Weights of a small contrastive image-text model: encoder layers 8.
Rows from expert 1 of block 5 of the image encoder, named by matrix and row number. Rows with one number belong to one neuron. Each number is 128 + 24 x the weight over its row's rms, rounded and kept within 0 to 255. All counts start at 0. After the name is the row's rms in percent of the matrix's.
# up: expert up (encoder.blocks.5.mlp.up, 4x256x256), inputs 0-51
# down: expert down (encoder.blocks.5.mlp.down, 4x256x256, transposed), outputs 0-51
up.119 098 [116 124 118 146 127 105 124 147 129 131 109 103 117  98  99 113 118 164 119 112 110  87 121 146 135 121 103 112 140  94 113 147  94 172 128 108 129 171 143 147 120 138 134 113 143 136 109 105  95 134  97 107]
up.120 102 [125 117 141 169 127 152 133 106 132 145 121 162 146 145 120 141 126 126 137  66 101 170 141 139 101  98 126 121 132 140 113 151  97 132 149 106 131 128 143 130 146 128  71 110 122 164 136 127 133 128 178 121]
up.121 102 [152 104 136  76 179 124 121 130 138 118 105 105 105 130  96 134 113 108 114 127 137 123  97 119 110 136 119 114 160 137 141 145 171  85  98 181 110 128 131 111 121  93 172 134 120  96 116 127 131 106 114 138]
up.122 104 [129 182 103  98  83  98 167 105 114 114 149 128 151 114 147 168 138 171 113 106 169 143 145 119 147 187 123 144 141 134 130 137 162 105 118 162 111 123 122  98  89 140 139 129 146 129 158 149 179 131 151 104]
up.123 098 [145 151 106 145 111 143 141 137 136 158 140 108 120  87 148 107 145 149  96  99 136 104 110 109 141  92 109 127 133 100  74 144 105 151 112 143 140  96 117 123 172 111  88 128 121 131 157 112 135  92  92 112]
up.124 099 [117 135 141 155  98 132 162  88 127 140 143 101 108 152 134 111 113 114 121 111 121 111 120 148 144 151  93 154  65 128 139 126 118 143 139 105  90 154 143 137  98 107 111 121 110  86  83 135 162 117 125 106]
up.125 106 [105 100 133 130 137 106 137 146 162 146 119 134 121 129 152 147 157 120 136 167 111 107 190 153 163 146 140 147  89 123 153 100 148 134 117 133 123 129 112 146 140 110 148  72 138 149 159 152 120 186 131 183]
up.126 094 [157 140 154 152 117 142 131 172 105 147 164  81 107 136  77 138 110 145 138 142  81 150  93 101  97  75 159 140 136 147 105 144 108 123 129 131 127 144 106 128 138 150 148  72 154 147 153 121 123 109 123 132]
up.127 093 [142 133  98 163 124 105 152 140 120  95 129  73 131 131 131 133 158  83 120  89 101 117 156 106 119 122 144 110 127 102 146 159 125 142 123 136 152 120 130 105 133 143 123 170 100 102  75 127 136 138 128 123]
up.128 102 [127 144 138 108 149 111 105 103 121 114 117 103  94  69 154 176 147 117 105 123  82 186 129 173 170 135 106 109 105 137 138 121 123 118 155 100 130 124 145 111 146 135  82 115  87 127 129 111 104 124 117 127]
up.129 100 [137 140 109 111 132 137 125 160  97  96 113 129  98 147 113 116 150 104  85 104 135 104 136 141 111 141  91 128 121 141 146 152 152 129 127 148 114 142 156 112 112 102 154 168 133 120  87 122 143 130 151 158]
up.130 098 [141  91 151 123 141  84 160 138 150 140 133 104 140 145  97 100 139 160 135 108 118 122  93 140 140 159  80 136  84 101 131 138 107 109 105 115 116 133 122 133 144 143 149 138 120 115 154 108 138  84 104 140]
up.131 112 [122 184 140 133 131 135  85 118 169 122  98 124 153 135 144 116  88 138 145 153 143 151 118  89 138 131 115  96 122 107 143 135  83 119 108 123 132 115  93 163 127 126 170 151 119  88  88 153 124 142 126 126]
up.132 106 [138 141 152 169  92 149 107 119 133 146 135 120 100 170 128 126 110  79 151  78 174 101 143 154 141 100 128 125 139 152 114 134 138 101 131 149 173 106 121  92 176 111 103 141 121 100 100 116 112 119 118 136]
up.133 106 [155 124 159 119 118 111  94 110 135 125 107  79 164 143 143 146  63 148 141  94  97 102 143 106 111 122 140 129 181 154 175 123 156 154 124  99 171 155 111 146 152  89 131 142 141 115 129 148 127 116 123 146]
up.134 100 [153 147 136 122 139 140  99 101  96 158  59 118 164  95 152 159 138 140 142 144 115 173 122 132 121 138 127 126 147 160 122 126  94  87 150 114 127 102 125  77 109  96  91 115 153 133 142 122 111 144 123 151]
up.135 105 [107 161  59 129 155 173 137 105 138 126 156 135 140 159 152 122 121 116 122 116 123 134 101 137 122 110 116 128 123 122 207 135 116 126 144 155 121 121 104 143 116  91  92 119 161 108  98 121  83  70 164 116]
up.136 094 [118 164  94 116 147  94 125 114 123 154 132 148 178 106 179 124 168 120 127 135 141 127 117  88 101 123 150 166 105  94 130 124  76 117 134 147 113 145 137 147 177 101 104 121 100 129 121 156  89 110 112  75]
up.137 102 [ 95 120 110 127 124 121  79 119 136 168  77 124 141 146 139 107 130  74 139 117 176 114 117  87 195 152 143 117 144 151 163 118 102  86 124 109 121 145 113 148 125 101 127 154 128 152 137 143  87 146 148 122]
up.138 101 [126 139 145 132 140 119 131 142 125 149 119 116 105 157 169 138 100 101 111  93 108 138 129 159 113 130 145 132 129 126 103 124 175 107 143 156 187 120 154 118 109 132 160 191 142 115 104 131 122 142 131 153]
up.139 111 [ 99  88 143 122 122 107 143 145 151 131 112 179 114 123 115 106 107 101 102 129  93 147 124 160 132 107 140 109 110 118 174 125 114 118 127 122 117 135 165 109  91 129 107 217  93 136 113 109 144 118 114 123]
up.140 104 [112 125 166 119 117 158 181 125 153 111 120 181 119 133 157 161  98 120 150 143 136 106 137 146 134 133 135  63 103 131  88 135 134 141 170 145 114 127 133 106  91 123 142 144 100 119 114 131 166 144 109  91]
up.141 105 [129 130 136  63 123 151 122 124 115 149 138 162 143 100 132 138 136  69 139 110 131 135 100 111 147 126 167 145 129 155 151 117 122 147 124 130  79 138 167 137 138 139 112 107 164 112  84 112 171 102 120 174]
up.142 108 [141 124 114 137 143 112 120 108 134 127 157 116 145  92 123  97 153 101  76  94 102 126 122 124 123 100 105 125 144 154 137 124 120 109 131 154 154 126 115  84 136 126  95 117 133 200 128  87 141 113 149 111]
up.143 094 [ 96 122 131 121 124 127 122 113 118  73  86 191 135 108  98 109 158 141 115 126 128 116  96 140 144 155 139 122 137 137 143 164 146 111 136 153 118 137 105 127 140 151 109 111 129 155 109 161 140 175 124 122]
up.144 098 [117 103  98 138 116 145 124 179 120 142 139 126 121 150  90 144 151 126 133 132  81 130 100 184  99 152 101 130 154 110 104 101  87 124 214 148  97 138 107  94 132 176 115 140 148  99 156 105 136 123 124 137]
up.145 087 [155 108  69 156 128 131 110 116 152 152 133 165 101  86 120 139 113 136 135 144 164 123 145 142 128 174 166 138  74 124 129 144  90 163 123 123 147 152 115 122 107 143 156 149 124  86 131 112  99 153 137 105]
up.146 089 [109 158 144 109 105 125 170  81 115 122 140 159 126 111 123 106 105 151 130 152 137 114  96 122 123 127 113 100 142 134 141 106 131 120  87 155 147 129 130 124  92 178 152 143  97 156 148 122  83 139  94 149]
up.147 101 [ 93 113 128  77  97 192 122 134 142  92 136 103 154 123 126  91 121 126 137 115 158 112 103 101 113 109 151 117 145 173 156 105 159 135 107 140 131 135 182 114 158 152 170 173 133  78 123 115 101  79 152  91]
up.148 091 [126 137 123 155 128 162 121  94  81 117 135 144 104 120 107 140  97 165 123 158 138 185 124 116 133 126 124 122 124 105 140 143 117 119 113 144 114 128 131 119  96 124  90 125 128 115 144 122 113  80 129  97]
up.149 091 [129 143 131 121 131 123 113 106  67 142 125 141 144 125 114 132  90 159 133 133 162 122 153 146 135 140 114 117 112 139 119 137 138 129 134 140 133 115 140 189 164 125 147 117 114 162 163 139 119 127  99 112]
up.150 110 [106 128 157 126 125 121 140 105 125 151 135 125 114 118 126 135 122  69 101 151 132  90 135 155 133 132 105 137 136 132  98 125 121 142  88 120 170 178  74 128 134 108 168 159 110 124 124 106 160 156 125  85]
up.151 091 [ 81 130  94 138  83 111 123  91  85  86 117 100 132 134 181 150 103  95 108 145 108 141 152 135 163 139 180 109 113 110 128 117 105  69 110 135 147 159 113  79  87 107  67  96 130 118 151 119 140 108 138  82]
up.152 107 [116 131 133  98 108 133 128 136 139  99 102  83 152 108 140 164 127  97 128 145 113 129  79 114 147 109 122 154 141 101  62 109 142 103 124 131  81 163 110 103 162 117 126 155 140 108 139 117 155 156 109 124]
up.153 102 [139  99 180 108 109 137 131 162 102 167 181 120  99 105 103 111 116 146 107 105 166 130 100 174  83 151 100 156 169 154 142 138 139 105 146 169 119 125 168 120 137 124 112 151  76 145 109 166 141 129  96 127]
up.154 102 [116 133 129 112 132 145 125 100 133 141 109 113  83 151 127 149 101 128 137 119 169 135 109 123 130 128 104 122 129 124 108 117 113 113 135 148 130 140  93 151 108 158 117  79 123 113 120 102  70 165 164 143]
up.155 101 [123 139 169 147 142 123 128 133 121 128 155 111 132 130 124 134 162 142 152 129 128 157 145 131 179 126 108  87 154 121 111 122 130 150 117 136 119  91  83 121 102 120 101 136 130 127  96  89 136 145 158 126]
up.156 111 [ 88  79 116 106 144 135 141 140 132  80 148 166 101 138  97 117 139 115  99  98 146 107 119 109 128 104 130 112 147 171 104 123 116 125 120 110 108 112 105 115 100 119 137 156 102 130 125 108 146  92 124 118]
up.157 103 [146 152 119 143 101 143 149 128 140 131 102  88 131 153 133 141 135 158 130 119 118 172 144 136 123 118 157 127 107 121 115 112 100 147 130 167  98 104 117 140 123 141  70 134 157 115 151 147 132  65  94 109]
up.158 106 [125 135 124 183 139  96 166 146 118 175 170 122 132 111 184 147 143 124 158 100 121 126 125 144 102 102 103 121 121 121  98  77 156 112 131 119 132 126 133 110 113 122 102 157 160 144 106  88  99 109 115 132]
up.159 084 [112 127 122 148 147 155 143 167 151 162 162 153 122 127 119 121 156 123 133 120 136 177  68 104 176 127 163 126 110 118 155 127 117 102 160 158 119 113 122 134 116 176 124 115 106 164 129 107 160 121 116 121]
up.160 098 [107 142  89 173 135 121 166 103  75 134 110  97 121 136 127 141  96 133 133 140  95 145 158 110 120 104 124 149 121 112 123 142 160  87 161  96 161 110 114  98 148 178  99 117 112 114 167 133 151 137 136 158]
up.161 098 [115 149  92 119 141 107 153 155 144 172 111 120 131  69 168 123 161 133 102 130 139 169 149 145 183 150 150 159 120 147 120 115 112 138 115 146 166 135 105 140 126 137 118 142 150 105 122 144 114  97 174 152]
up.162 094 [120 105  70 132 160 140 137 125 137 144 163 140  96  92 167 165 150 115 139 120 133 131 153  95 192 145 132 132  98 114 139 102 152 146 115 139 150 117  72 156 164 101 118 135 142 123 117 112 105 102 154 129]
up.163 103 [121 114 131 134 141 149 133 122 117 136 171 135 112 117 111 101 124  99 139 149 107 140 135 106 117 179 123 140 150 157  93 113 131 140 150 143 154 125 130 133 137 128 123 107 123 109 124 136 166 145  85 126]
up.164 092 [109 121 133 112 167  83 167 135 140 113 110 160 129 133 132 160 151 168 143 136 143 128 134 107  87 100 114 119  97 115 155 144  79 104 139  94 130 124 148 129 113 121 103 164 158 123 140  98 102 133 144 125]
up.165 107 [127  90 101 115 114 144 126 121 173 141  73 121 121 144 138 133 123 127 104 102 139 115 102 118 133  99  94  67 137  92 115 152 122 163 133  63 114  86 115 130 121 110 164 135 148 119 107 133 134 141  92 123]
up.166 098 [157 105 148 113  85 131 158  78 165 174 117 109 131 141 129 118 120 143 191 123 126 172 181 126 131 133 125 146 158 156 115 155  92 125  95 101 125 143 147 103 113 172 123  54 113 129 128 156 147 136 109 148]
up.167 103 [129 118 142 132 157 130 100 152 117 178 112 161 146 193 157 115 119  81 122 104 136 136 167 122 113 110 188 166 150  96 163 108 101 154 140 127  91 113 121 170 133 106 111 110 141 138 128 147 137 129 114 141]
up.168 113 [161 137 128 126 153 157 152 144 128 137 126 196 153 132 123 133 165  88 135 154 121 147 149 152 120 153 143  86 138 141  74 137 123 116 161 141 127 150 131 124 115 147 101  77  92 107 149 131 147 153 158 113]
up.169 101 [141 119 136 125 149 160 149 151 131 161 139 149  74 171 139 132 150 102 181 129 164 134 110 137 157 177 105 110 136 132  98  88 101 161 144 131 147 150 141  84 123 136 157 128 108 125  98 149 124 152 109 102]
up.170 094 [152 115 145 136 128 165 158 149 116 154 158 103 149 110 143 161  96 130 162 122 143 115 120 138  88 117 141  83 168  72 141 137 135 168 143 153 124 106 137 154 135 173 136  97 146 165 131 122 132 122 154 146]
up.171 103 [134  56 126 147 115  99 127 128 101 107 171 114 142 141 149 157 130 117 121 160 111 118 135 109  97 119  90 108  96 115 101 100 131 115 143 120  92 135 126 132  92 110 140 128 124 143 103 134 155 117 135 122]
up.172 110 [131 120 103 140 133  90 152 123 143 103 128 139 118  91 128 116 130 124 134 134  86 108 149 136 176 118 140 116 109 116 145  97  98 110 118 145  92 146 184 122 118 121 149 165 152 164 159 129  72 145 123 147]
up.173 094 [ 94 122 110 135 126 123  77 128 145 162 101 103 100 107 137 115 147 155 171 164 125 153 103 134 107 108 164 135 167  79 143 139 127 142 131 110 130 128  92 111 185 139 137  68 126 152 137 143  81 117 135 109]
up.174 098 [107 157  99  80 152 162 111 160 128 149  97 120 138 100 117 132 112 106 132 188 114 169 140 134 162 156 198 112  90 119 101 125 102 131 134 114  69 141 132 105 117 140 124 106 101 124 145 123 155 126 130 155]
up.175 103 [157 114 170 144 117 155 146 152 141  98 121 165 145 143 137 110 101  91 118 104 127 117 152 180 150 143 139 114 115 106 143 113 159 136  98 117  99 109  90 151 123 111 170 157 131 112 108 110 134 115 119 119]
up.176 083 [111 142 108 142 127 168 104 102 150 155 136  92 163 123 119 149 178 101 101 106 140 114 117 124 165 100 125 100 140 154 101 111  95 122 152 117  98 133  95  97  80 119 132 115 105 138 110  99  62 151 127 169]
up.177 107 [ 93 120 106 121 117 105 139 175 111 141 165 132 174 132 112 140  85 141 155  93  93 150 184 167 155  97 117 144 115  71 191 169 108  99 117 129 126 143  81 131  93 131 132 128 128 120 111 107 144 124 146 160]
up.178 091 [117 131 125 133 160 152 125 114 189 113 152 127  84 109 162 145 138 124 137 131 107 171  99 102 128 135  92 108 131 117 164 116 106  99 119  94 104  92 106 120 102 168 126 110 139  86 175 162 135 151 145 108]
up.179 105 [127 104 124 141  99 103 166 157 138 125  90 138 144 121 156 142 137  78 116 126 132 126 136 170 150 145 109 113 162 132 119  95 111  86 110 163  98 159 125 103 117 114 172 187  95 167 153 143 145 135 136 104]
up.180 107 [148 138 115 101  90 150 180 113 131 124 147 139 165 154 132 149  66 101 105 140 163 154 149 119  99 165 105 131 162 154 137  96 119 116 140 140 131 140 122 133 140 139 110  83 103 115  92 162 149 160 119  94]
up.181 105 [138 127 135 103 127 131 130 146  69 175 101 120 115  85 136 122 156 166 169 145 109 100  98 151 124 129 163 129 138 113 147  97 133 134 122 130  93 154 106 155 123 136 148 155 113 126 104 100 135 166 145 117]
up.182 096 [114 143 138 133  97 113 108 104 140 130 116  49 123  98 113 124 119 131 135  62 116 149 139 142  98 144 134 117 101  75  82 156 128  82 143 147  85 121 131 135 154 136  88 153 141 121 116 100 110  92 104 160]
down.119 100 [111 109 147 147 102 150 146  95 119 105 113 162  89 153 124  94 119 110 144  95 106 139 136 113 137  91 145 129 151  60 121  92 112  99 134 165 136 113 134 136 108 100 117 160 108 126 171 159 139 145 150 129]
down.120 099 [109 168 138 156 153  61 165 109 112 149 133 120 157 138 101 126 152 152 174 155 141 123 159  98 174 154 159 108  72 141 102 158 147 105 114 147 121 126 118 100 111 100 110 155  76  85 153 149 128 113 112 120]
down.121 114 [159 115 125 132  98 160  88 121  90 153 157 125 124 156 109  67 139  91 113 122 153 136 183 162 125  86 190 148  77 153 103 119 125 142 142 118 140 166 145 122 154 153 136  96 183 114  98 138 147 182 140 129]
down.122 098 [111 102 133 153 124 160 121 168 127 143 136 130 106  98 134 126 123 156 176 108  97  91 110  96 125 115 105 108 120 101 116 113 131 118 134 164 108 152 132 115 141 157 122  97 134 145 133 143 114 134  66 134]
down.123 097 [167 120 117  92 110  82 153 161 157 127 126 131 121 174 173 144 139  92 138 146 120 158 207 118 124 146 131 172 136 114 117 133 133 134  88 112 114 137 122 143 170 152 150 111 137 146 104 111 130 160 115 169]
down.124 090 [147 117 110  99  91 175 106 139 122 144 133 153 181  80 131 131 127 140 131 137 148 161 123 130 147 132 102 105  95 131 128 117 150 127  93 138 169 126 129 174 121 163 146  98 131 140 165 154 128 106 153 125]
down.125 102 [127 120 135  84 126 143 142 137 157 170 125 133 153 137 124 120 113 115 119 142 149 104  95 136 109 126 106 136 102 129 124 123 127 172 111 112 142 142 118 163 168 135 109  94 160 119 105  91 105 100 156 115]
down.126 095 [120 149 107 110 159 137 132 109 130  93 174 132 130 121 112 137 149 130 185  98 133  59 133  75 155 140 149 136 139 122  74 107 109 148 116 118 154 153 127 136 104 112  99 139 127 115 132 116 146  94 143 163]
down.127 096 [170 146 106 125 133 139  98  94 120 164 104 154 171 108 163 113 108 110 123 162 168 150  99 112 144 145 112 129 124 143 106 120 138 101 123 107 135 132 130 131 116 126  94 125 106 164 130 187 143 100 170 122]
down.128 100 [127 118 140 137 148 121 124 105 100 145 114 103 152 178 132 107 107 169 164 113 138 103 141 103 137 103 133 121 104 154 134 119 135 115 130 128 133 172 127 124 119 106 186 111 148 140 136 140  98 142 128 124]
down.129 102 [106 151 122 135 115 189 116 118 168 133 123 109 140  84 122 122 148 100 123 115 125 117 166 124 119 115 122 163 124 111 113 147 114  99 101  92 123  85 112  96 105 147 115 124  99 121  96 105  94 120 130 118]
down.130 096 [117 154 156 102 129 140 104 168 162 150 129 140 148 104 163 109 107  87 174 149 124 131 149  98 132  74 182 143 122 113 123 155 135 161 127 143 122 141 118 135 131 139 136  94  98 144 111 126 187 146 163 123]
down.131 111 [112 149 161 121  92 116 150 118 116 138 102 120 122 102 158 121 118 154 155 120 158 102  81 112 103 155 127 118 136 134 154 152 139 134 107 138 172  59 131 151 129 137 113 145 112 137 155 115 126 113 102 146]
down.132 100 [ 94 121 111 141 136 150  87  96 127 108 136 135 117 127 111  76 126 200 151 127 105 134 106 116 102 123 110 108  94 123 165 118 141 121 136 146 104 185 126 149 123 104 113  66 106 181 184 103 112 106 148 138]
down.133 102 [122 133  75 189 138 141 144 130 123 101 134 142 145 107 123 153 163 171 129 113 123 151 102 110 127 132 108 127 148 117  60 120 115 124  91 135 132  71 121 107 131  66 128 118 138 149 126 139 134 135 129 104]
down.134 099 [176 104 137 155 181 123 173 124 103 158 192 159 131 138 139 111  95 114  99 113 134 142 119 157 125 131 142 147  79 118 127 157 105 134  84 102 115  97 159 136 198 119 161 152 170 138 108 171 144 127 147 125]
down.135 104 [129 152  94 174 122  95 141 164  94  89 136 125 123 160 120  73 135 163 159 111 115 151 154 107 133 119 113 108 162 103 118 100 151 110 122 138 114 117 171 135 138 165 111 137 117 127 164 116  72 124 151 120]
down.136 098 [110 114 105 107 151 175 126 133 121 101 123 109 154  93 123 128 117 144 116  87 100 137 134 118 110 120 157 145 106 102 119 109 126 110 143 126 102  72 127 105 130  95 128 160  43  92 122 149  89 122 174 139]
down.137 099 [ 88 110 139 118 114 123 153 130 111 146 169 141  98 115 131 124 104 131 149  80 119 205  92 133 156 126 113  93 101 161 121 136 146 146 147 138 111 116 148  99 116 108  92 151 166 147 145 166 111 159 110 157]
down.138 092 [151 110 116  94 160 114 108 125 146 102 107 136 172 145 106 168 133 236 134 136 131  70 113 125  86 110 128 105 138 167  84  97 119 137 142 117 140 124 119 121 171 140 101  75 110 143 126 132 120 122 106  95]
down.139 106 [138 158  69 157 115 107  95 135  69 151  98  59  94 193 121 147 135 126 146 116 140  91 117 108 116 110 103 140 155 112 112 122 123 131  89 115 120 135 134 155 133  91 140  77  88 129 133 149 115 134 126  79]
down.140 109 [155 144 176 156 110 118 167 116 107 143 146 124 137 156 109 145 147 142 125 140 145 158  97 154 139 136 148 145 158 111 123 186 157 139 155 118 141 144 138 129 114 128 137 144 114 134 172 168 129 147 147 169]
down.141 104 [104  82 177 122  84 137 115  95  57 131 128 113 158 132 132 112  95 134 116 147 140 116  66 163 144 172 121  87 126 138 157 120 159 158 126 126 131  98 118 103 140 165 175 134 149 158 138 131 120 166 126 102]
down.142 105 [133 109 141  78 116 118 133 139 144 143 134  95 125 151 112 140  96 163 146 189 173 128 155 133 106 125 128 176 118 127 149 124 137 115 146 154 152 133 126 133 173 109 148 103  92 117 109 126 148 137 112 121]
down.143 099 [151 134 129 108 137 144  94 116 126 152 134 117 125 191 118 169 121 118 102 171  96 152 148 139 114 119 129 105 132 103 129 103 138 143 156 121 163 156 148  77 119 133 104 143 139 116 121 129 125 124 124  91]
down.144 100 [148 112 128 126 118 136 162  98 139 107 172 161 163 125 134 106 114 125 103 103 132 126 192  89 169 150 127 122 134 154 130 141 103 160 108 131 161 148 144 132 139 116 141 125 123 139  92 166 150 100 123 146]
down.145 088 [ 69 113 153 122 126 124 131 169 136 125 105 119 141 102  73 115 120 146 109 102 110 138  91 165 147 108  81  93 156 143 150 137 106 118 118 151 102  58 128 112 126  98  74 125 145 118 127 102 134 101 165 140]
down.146 092 [ 96 141 126 124 187 197 130 118 132 146 128 116 128  71  94 129 115 121 158 115 123 110 137 155 176 109 161 127  93  88 112 125 123 121 141  97 127 127 137 122 148 126 104 118 154 132 149 163 154 140  93 108]
down.147 100 [134 136 156 136 148 135 138 109 145 149 134 117 136 110 131 141 100 143 131 141  97 142 157 107 131 146 113 147 168 124 108 152 129 158 106 101 103 174 100 119  88 155 113 142 103 199 138 118 116 139 108 193]
down.148 096 [147 121 138 133 160 118 151 138 108  82 150 130 115  96 105 114 117 108 116 110  94  85 135  97 127 155 192 104 118 132 157 150 146 106 137 111 114 125 117 107 131 143 163 142 170 110  93 128 132 116 132 145]
down.149 101 [122 156 104 143 131  96 106 101 199 153 133 109 163 121 103 129  85  92 133 111 107 122  93 151 108 123 135 138 109 106 141 117 153 123 120 174 126 158 137 153 150 124 124 129 133 110 132 128  70 172 162 119]
down.150 104 [116 103  71 104 124 163 117 114  97 106 112 111  94 124 164  79 116 106 129 138 132 158 122 120  88 164 133 118 116 114  84 126 183 119 115 113 125 165 122 145 106 152 115 135 116 103 120 163 144 134 117  78]
down.151 093 [ 96 136 171 143 123 113 106 131 118 152 141  95 121 162 143 138 169 166 152 170 154 137  99 140  69 103 113 126 128 123 119 124 106 135 144 128 116 120 144 117 123 122 145 112 166  99 138 120  88 130 115 204]
down.152 105 [172 181 121 162 102 163 128 111 131 135 182 151 126 108 120  77 140 100 128 129 165 129 136 116 107 130 121 158 151 158 122 156 120 132 156 111 141 118  98 131 115 130 135 152 130 101 114 127 138 104 132 121]
down.153 098 [150 144 124 171 149  95 132 132 137 103  98  97 150 129 115 131 105 138 132 141  74 103 123 139 138 102 129 136 145 117 154 134 129 184 115 125 171 106 146 137 129 119 117 140 134 129  84  95 140 103 142 139]
down.154 103 [148 145 111 128 118 128 118 132  95 147 183 153 130 168 124  98 123 133 171 158 108 110 157 120 115 100 144 153  92 160 113 122 180  95 147 142 119 149 139 160 164 173 170 181 143 127 135 114 112 112 120 141]
down.155 095 [142 142  69 112 120 109 114 120 125 165 150 148 108 110 117  84 145 125 154  87 158 120 123 124  67 108 135 129 160 154 126 128 123 104 137 114  85 109 160 126 121 107 117 104 159 155 137 172 140 129 121 127]
down.156 111 [130 118 142 140 145 119 120 137 119 144 120 151 131 157 166 154 129 128 115 149 109 111 155 143 121 121 118 111 163  80 126 113 153 155 121 115 112 125 110 106 128 148 108 127  88 137  87 126  88 121 175 113]
down.157 107 [139 105 141 104 128  54 137 142 137 119 164 123 114  95 116 131 162 132  89 113  97  89 113 162 144 104 119 135 134 136 144 132 135 152  86 119 143 114 125 100 131 140  92 146 122 131 210 116 139 168 165 106]
down.158 100 [132 129 138 120 122 115 145 109 147  84 114  95 146 114  89 154 189 168 152 140 127 154 149 139 144 110 154 146 115 146 166 117 119 133 148 106 141 146 165 130 121 106 117 167  83 126 145 167 146 163 140 168]
down.159 086 [119 133 148 109 145 138 172 109 112 128  76  67 149 168  75 136 102 132 184  99  97 151 139 106 146 101 131 105 124 124  63 167 149 160 100  95  95 110 115 132 139 107 127 128 137 121 150 131 101 112 108 138]
down.160 098 [131 112 118 130 142  72 135 127 151  86 129 174 108 147 126 113 125 113 125 150 146  96 109 128  96 120  94 190 134 136 160 128 122 103 137 112 134 134 119 145 108  90 131 162 110 123  84 118 141 101 139 111]
down.161 093 [143 141 101 147 100  63  68 110 146 149 153 132 133  84 163 135 120 166 162 107 142 126 100 102 137 104 147 121 167 105 117  80 100 110  94 143 145 142 119 122 115 104 100 128 107 149 136  80 140 144 132 149]
down.162 096 [143 108 115 121 109 102 102 155 102 103 151 153 151 125  79 169 110 150  90 127 150 148 118 130 124 119 113 143 134 101 133 182 106 115 121 123 136 143 118 123 155  92 113 139 141 148 172 127 107 141  87 123]
down.163 098 [130 131  67 130 130 112 148 130 161 129 156  96 153 179  85 122  75 219 168 106 122 148 102 154 121 121 124 139 103 118 150 110 149 109 103 166 150 108 118 154 151 161  94 147 115 131 128 139 155 149 132 135]
down.164 088 [170 143 174 125 103 155  62 118 129 115  86 116 148 154  99 134 132 104  91 150 119 143 126 121 148 133  92 136 112 108 113 116 132 135 144 108 132 169 164 168 125 154 144 114 100 143 111 109 135 111 139 121]
down.165 110 [122 129 154 146 179 195  98 160 111 121 145 144 148  39 167 113 139 132 125 135 114 114 129 129 138 142 169 142 112 166 148 134 157 146 144 178 135 143 112 159 141 145 123 120 148 144 205 134  94 107  91 149]
down.166 100 [100 152  91 142 148  96 137 178 154 112 135 110 103 171 134 120 154  79 106 130 130 107 117 125 150 142  92 104 106 136  97 110 159 112 153 112  95 174 157 151 143 104 111 163  80 120  61 125 117  78 152 130]
down.167 099 [128 139 145 136 109 137 115 114 111 117 103 136 136  78 122 147  85 159 136 145 142 121 135 106 129 167 117 151  97 132 131 145 136 121 102 111 144 145  97 110 111 135 131 132 108 131 145 140 115 113 108 115]
down.168 109 [163 148 125 106 168 131 101 118 127 115 153 128 120  96 144 152 129 164  96 117 123 115 146 120 128 123 108 116 117 146 112 118 150 164 149 127 155 130  74 104  68 140  73 131 124 131 110 114  76 125 124 142]
down.169 099 [118 160 124 156 139 148 148 137 156 115 172 121 130 115 135 133 130 130 111 166 132 111 150 118 126 111 126 102 101 115 133 125 155 141 140  84 136 140 122 139  94 169 141 144 155 159 146 136 128  83 115 158]
down.170 101 [138 110 144 113 144 103 150 150 126 159 160  93 128 167 116 131 131 119 118 130 151 125 115  89 110  95 104 117 107 104  72 164 149 139 122 163 171 119 117  92 110 116 104 117  80 105 171 128 164 128 130 156]
down.171 101 [152 131 157 127 118 161 161 114 136 163 117 129 129 115 173 150 124 120 149 159 118  99 164 112 130 143 135 102 144 150 140 102  91 163 127 164 155 125 125 119 141 115 136 112 188 143 145  98 154 106 113 123]
down.172 101 [135 140  95 132 138 130 137 125  98 173 120 165 136  95 111 119 127  62 134 138 145 140 174 129 128 130 128 121 118 149 113 106 161 152 106 162 139  85 140 112 136 111 160 101 129 114 143 151 162  78  96  69]
down.173 093 [101 120 100 115 102 111 151 106 120 111 139 106 157 133 126 152  83 135 148 131 103 134 120 107  90 123  93 156  99 110 153 190 156 126 117 142 147 125 162 138 140 127 140 181 137 124  82 117 113 139 150 104]
down.174 107 [123 128 132 117 121  98 105 130 106  87 128 119 113 113 116 129 169 151 141 104 133 118 110 122 123 118 104 124 151 117  89 109 137  73 148 153 109 171  81 116  89 129 108 123 146 111 113 130  94 172 175 100]
down.175 099 [122 115 151 147 126 100 191 110  94 116  84 135 130 158 134 149 152 174 138 207 182 118  89 160 147 112 143 143 131 136 154 156  81 137  97 118 146 157 111 101 125 107  95 136 141 149 115 133 102 123 141  99]
down.176 088 [154 154 120 159 184 118  98 142 113 108  78 159 135 116 124 120 109 142 105 203 133 147 147 139 165 109 157 150 119  99 111 118 109 128 153 117 145  92 149 148 167 146  89 129 157  91 171 134 129 117 153 142]
down.177 117 [142  99 136 100 132 155 116 136 128 138 105 126 122 135 138 101 124 104 116 148 154 125 115 117 145 163 152 121 165 121 107 148 146 177 132 159 139 145 108 147 115 126 106 126 133 158 106 112 157 116  92  90]
down.178 091 [109 138 140 147 103 105 137  95  99 149 136 124  90  91  73 127 145 144 158 114 108 124 143 168 150 144 147 101 117 161  87 125 143 123  87 130 105 131 136 142 153 156 108 150 122 127 120 141 138 159 124 157]
down.179 096 [ 66 103 134  89 136 146 152  83 102 167  94 136 176 144 132  94 117 125  98 139 121 154 104  81 109 170 147 122 130 151 134 104 143 116 129 142 146  94 140 113 128 151 138 110 143 136  91 101 106 111 118 137]
down.180 112 [130 124 122 103 168 113 123 147 120 145 108 126 173 168 127 119 120 162 134 141 123 150 109 107 131 142 145  98 155 139 132 129  93 151  78 134 108 130 145 129 138 124 180 146 179 156 176 109 160  99  83 173]
down.181 106 [102 144 168 125 135 165 123 155 122 158 171 143 115 114 113 144 147 119 129 157 121  74 127 141 117 118 117 158 118 137 135 160  96 141 160 131 148 116 122 156 116 142 147 159 123 120 102 108  56 136 127  96]
down.182 103 [129 110 121 132 160 121 109 170 145 124 113 155 122 178 143 119 159 113  81 173 173 156 118 139 101 149 143 147 151 165 140 102 135 154 161 123 119 147 125 138 121  96 169  97  98 127 181 150 123 116 136  78]